config = dict(
    model='image classifier',
    dataset='patchworks of several textures',
    train_examples=145000,
    image_size=32,
    crop_scale_min=0.8,
    horizontal_flip=True,
    translate=0.12,
    targets=['centre pattern'],
    num_classes=32,
    arch='convnext',
    isotropic=False,
    norm='layernorm',
    activation='swiglu',
    layer_scale_init=0.1,
    inner_norm=True,
    moe='top_k',
    drop_path=0.05,
    num_experts=16,
    moe_every=1,
    expert_mlp_ratio=1,
    experts_per_token=2,
    shared_expert=True,
    patch_size=[2, 2],
    depths=[2, 4, 4],
    widths=[48, 96, 192],
    kernel_size=7,
    mixing='mixup',
    loss='cross_entropy',
    head_dropout=0.1,
    residual_init='none',
    optimizer='soap',
    beta2=0.999,
    lr=0.0016,
    beta1=0.95,
    shampoo_beta=0.999,
    eps=1e-08,
    precondition_frequency=25,
    max_precond_dim=1024,
    one_sided=False,
    adamw_lr_other_params=0.0011,
    ema_decay=0.99,
    steps=10100,
    batch_size=128,
    epochs=8.9,
    lr_schedule='step',
    warmup_steps=300,
    weight_decay=0.3,
    adamw_weight_decay_other_params=0,
)
Rows from block 3 of a small image classifier, named by matrix and row number. Rows with one number within an expert belong to one neuron, the router's apart. Each number is 128 + 32 x the weight over its row's rms, rounded and kept within 0 to 255. All counts start at 0. Numbers have three digits each.
After each expert's rows are labels from the 100 images, of 14976, where the router gives the expert most weight on average: "top examples" is what is common among them; "peak on" is the class under the peak. Only what is clearly more common there than usual is listed. The data: patchworks of several textures.
# router: router (model.blocks.3.mlp.router.weight, 16x96, trained with AdamW), inputs 0-95
# gate: expert gate (model.blocks.3.mlp.gate, 16x96x96), inputs 0-95
# up: expert up (model.blocks.3.mlp.up, 16x96x96), inputs 0-95
# down: expert down (model.blocks.3.mlp.down, 16x96x96, transposed), outputs 0-95

# expert 4
router.4:149145121158098100110114128156047151072113097131110107134155152094146087146110076119122061141144157113233108157048137113109153177126081102189127151107166124105149124136135125160140146091124153162084109142155120099153143121205077154181114138136067118138115143158142136123116205152137140109
gate.4:126165122121103164170104138100069067142124161101116110077105137172125231115119140090136138135133102104143136130087107167136089146114172077053176119163108111095136127174131112178069163106111116096140127092102194126086158186108098062095094103103171097107127151119162115117149132126087145138
up.4:103087122140122137075118107162215164127121114136136134180164150119101072141140127147102136137102145127117122102139113131119142122145108124214154123137141155139133079130122130091194147157181092189110082120170072087199117081145158178179156144164090133135158110147068107154137110202178159125
down.4:111156130151132113155072110124125129136070147102142102088105153146112117187158138090063126145154089205139146121082092199117132108077072189080131154155134112089134178119040106159099180166068147128078158148137126106128137164146104088137101107152101155169132120144116122150085106145135084102
gate.5:181173112101056059083130143117102170140075130162159089108151095127118186133142082137149129167153143120128086117104142125135105129106100095153149146115150162082111163078124154098165164143142174178119095153096079124071184125160122092094110179228140119138158149113164145145128131125128072090
up.5:128126176098054074145174105130083137140110126133146133079160154100164112113103125132150178116103158139105112144128169136110068139149186112134117148099116106119070148154099144092189136108164126121175149133163086096126217146141084166138098144191090068094120185140157090123107187110079100117
down.5:176095135119122101121180176148126138129159167097151148097121087102090160081078112093157160168113170157126060219091087143141142116183083160084123106134147134117092151149097146098119177110094183167146158138138156136142136119139148092125127086106108124108189149161086156162097066173082165111
top examples: plaid; patches: two; centre pattern: plaid
peak on: plaid

# expert 9
router.9:092124129113154106127152131164158137153154104156158125132114103133191097155148173124101135108184178149158148149139123125119153116147157127142106146225057134144188123143163036153103153056064126174140050101071084132160104145117136113108163074127121142137134152107163114140148139129087082120
gate.6:121180150101150148154078103121115093218135153125176131111044129144102132137155149113120090118130180180121143081094137080081057156158226100117097143140119095125163096141130084125090095143144154075106107076114079112110086127111139155126102129080154128078111140121117112118173100148123150160
up.6:095179131098127148144111107106145118228155161123179138120062152118100121156136134091109130123157182178173126053106105075072061152152217089161111127143112118135168092141149104158084109147160126078101127091085110107132081126134147104125117138121165122093138118102106112115183096134130156169
down.6:136140107161153110169179092132193151147139115107129051117155090122112148162099063077150140111147111119147126110141190122169146114148105095096189106156077082128143113137139165071152169111129126087144057133133150152130110139131143152156091164112091209111093199108161137153138152136139099205
gate.7:076092225164091165153110084126161117163069120143163160164162155122168154113148122098144103094112165157141100106120107152112095091138181143112124117134153140097137152113082166163057123155101135157115141128117153113170077140123126162084081139100142171139091128063103197136104102079169071104
up.7:147144078108107087059111150135155138141172139055131134120090165138109171136093104148150153126188056082132134148143177128192129143143081122132174134093123102147080108130122077109184169105161079097129156075128107130113180141163121112117084123149108102098153136183194121127174103101099188143
down.7:137119155158105127153160126105104108113200139159117081120050140143207138168109133128183126243090168094152124160137104100174128102145121115154105105124071106108103188144135128183144099123151131135139197136062149125133144135140161091096113160120148129157106133139125094165083105076132099090
top examples: rays; patches: two; cloudy; centre pattern: rays
peak on: rays

# expert 3
router.3:110140140138102145140143166157119105177156137134162102069076132165119076127178158089122201138089138151143125127139084085151101102127054186096093097133119128153142142154162131111123204125139037131050112084100112102142130153119088159082109182151131175133115149135180086120121094096142110146
gate.10:115169128179089131082173121159094120189141139147122156147082153115083130152155129125135128113160108129188109085167101138091090095061080106118092107135133126051112165062131106059151119099109115157134172079132134141152188084074097131109064110142105092119127164112186126097146171092135149117
up.10:123114124131134173151184136126116111052111145091097137100110118113135162209109130153092112147070118127042121145071056092114146073143153147093123119136118112120079141134143103188136100087141130138130135133179153106144131035137176128134162137156148091155127167176182089144172112140103139082
down.10:165083181148131137128069128176108123175129118103115182139173143149139133130072140075168079151147107167155161145107136197115121216158101085110128117109155131132123112171041143180127097155149138067067141102097132098108106116145101188155166119110105155116145086125140144156100130096093169156
gate.11:113142145194069122122096157120151102151151136121169133117065090128130131148109132118190088127126180073102142153130115106116174115116128146137107104182117131186203080096141213097177182212146088094139110099117165101104185106116151096140133104169090092119133122160151133114113142158161151164
up.11:148148157186085120123091136130168096160153144120173135093070097141145133131116122128176086151134190063111108167133115119132180137112145141140141089190129149197191099124143219119190159215142091105148128097122170123101180111131153105122139105146108095136152116144157127102098140163151147184
down.11:102118099130132138139155152130094112147104150151097108098088035128128095153152103138147114118151075140181151205143093200085121094217127158089108132099107160167170105116118136113139179102160128112112114142123129120100123129161177087162157062123100138131098096146124176160177181120132051116
top examples: plaid
peak on: plaid

# expert 10
router.10:142132087145160113156165102135193122105123133120194061137163114124091126127108161151121219087125099171057171062137114131136114080140180092046128115113099116147124118149118146139103126159123131141181154158089145132126136160070195137091083144172132068140138121116109191138148115120149104140
gate.8:168126031185110092159162151137139121181106046105161123121098148179088145072138134148144137155111151142135159117144155100141129059154200144113118148137112120125096082106154131125095132130174137186086078170136125131101065100078124117096132147176134067134125102134147139143125067115116121073
up.8:175136040195102082141155154153145130166100073099167114117095130183066135082124141150148140157119138150145133125154157076160129076152198152111107132131124115116097092125145146091109121118192144204077081151124130143094105075076115112109159137174144078137110101128164149142132082122102111084
down.8:152072159154096120143126135092145094136182165099126188085118176089167136086079127107100224094117126118082106133091062108095154143145121134135121092147122095141171103112126181107126169098113149189065157141159145109087146112116190146158147120154099095092141115127100107110158156118156046128
gate.9:128115129114153114183082142141172095155134136168150115134105121099102111101060116110206118077065163103130162155110104059104094128144100130105111144206131079152170113139113111140131091130120124163178161174151131161120108064131142117162067111145098127081124177130084115121204104112187136166
up.9:127146130169116141055137108126095154105093112115131143114175132150149152169195135153069128185190119150146108112139135163164146119125152103156130094060152175120101095126163154142169173145128136085065103103113145102107132189148101165100187145123156153179125067150163144151059150147059128091
down.9:110105128129131146110146135104172178135101162117134096123102181127134154165119131133131145085129096160139135077140135117108145129054084152081063183133105109116156106098240128100130187191113170156177059062087109122118141085156119127152153144143125144137136172147127121156178132116166096184
top examples: patches: two; plain; centre pattern: plain
peak on: plain

# expert 5
router.5:111128119110163091091113119138195147142123121058110156142117145102126165167116115128156134165138126136093078167108135125070178145129129147151146114129183124135106112148069122070154161128189092099171157145167175076115140120116139177135035111177106099140128159118122108095216070091116075133
gate.6:115157093087158178153134179136090075100123108134124144097153101111145117098146132129135078141113110117101090142105080107134155133105207181108114160089085109132097088104128145080143145122133152107131245158137170185158140107125170147129110136120113093107137104105045118188111094062113161096
up.6:082137085120108178136132182141139094148155171131132174109142141152136129120199089141140135146087147102226102144156134149148132119072118132139099101112078111100110132154130150080131175132148158186090227089113194208098106118099110167125088100132127139128098138115069116152124161105157140132
down.6:148067159132117123111103150201171128134121085129158116134093119161165110078153106117143134173064180216141149068065100158141165128118180109121142188158150098123079109096105133138094072116091133147142121122135116177106125121094105141135152169121084174177123144127088154128151096103076166182
gate.7:089128100097198088100121139155097148085116150146045128168072135160082135149116137117094116099170106113150155095067123108171142122133183063192135154124151135130095111102171106123132108139147212110159094118163131103087103094131157120111141095153103088100154127156147107081169099168061108166
up.7:059171109136189155154095116170125076065115155081092138096097112099131128116122124169162073122106124147142091121120054090094093147150147088124106125109147184112137141148240086120115144103116090172095133192131105106127093104143137154143119062102120182126145124167105151105128176143140146117
down.7:049137126130101130085086128161076121091117113192113118131205131124140143183154205154141163149107148155138149095094121157104125134080093152200083145143110180142154172108137139139102092177139136149181165105118131158128090139147100119134146099157145081166171171150191125063122122159085122120
top examples: patches: two; crosshatched
peak on: crosshatched

# expert 2
router.2:115133166135118188116062110133165137078102166153085153149148152169161147076132148138163086153040103154100151180056162103123122144078148191144127179105158116116106136085146151146104167140092085106097154114087098132122128144093130091177092123167146165122126099098130173121066113170108133173
gate.6:145169124159161096102126168138086165170166148086074205154071157098168170092122146069134117149158150112158173120135199164136087075142187120082170145100112129111108122079109115128103121118090122135133130143065164124146153089107101076184136114113088118124179092180138163121144115135119110173
up.6:122079151081090176145168110130101132107143164114121154135083156118099199128117105112133155132109137150182154139080141144127135133129143171154059160104157096152115112035164179164088100131121100176115137110105155163085185113135147139128097101092119159166121152159124153080214188136065131113
down.6:047141095145158124085154138189123106090085132194108110126143108150087170120095127143140176100090147158121160073144066125108185144135140080155116132140115157131065151113150100065124148078141147160128083162078138108085114123060115147115127101142210135131163112086120153150113183170108120133
gate.7:135143144183082178108062087081131123088119100142130150085072149167120178116120114136137085151101123163167099123101089123102120120114123100114137154118152132165167162105145128164115136075157136128165141129170117139115239193118161133096107142067161179073099183164118112065133097125163148135
up.7:145135142157073157168074097091151139094119098155123150117102123141125198124116090136129086140096094148135132113097070110128067093152133072097151161146146142172196149117167120139112165115158126130153156113152139149109225206105133117114099131061162172051089170158111102081128139123129152138
down.7:152062119159144129136124124100156145068081124148113121139192167158086114093114152137116143128095123102089160107138206125056121103070132085132112185079034088135146103115077093147116155099130097153117129163159112115158098148122146104081149073129107121132129096098115202128163168121136148076
top examples: plain
peak on: plain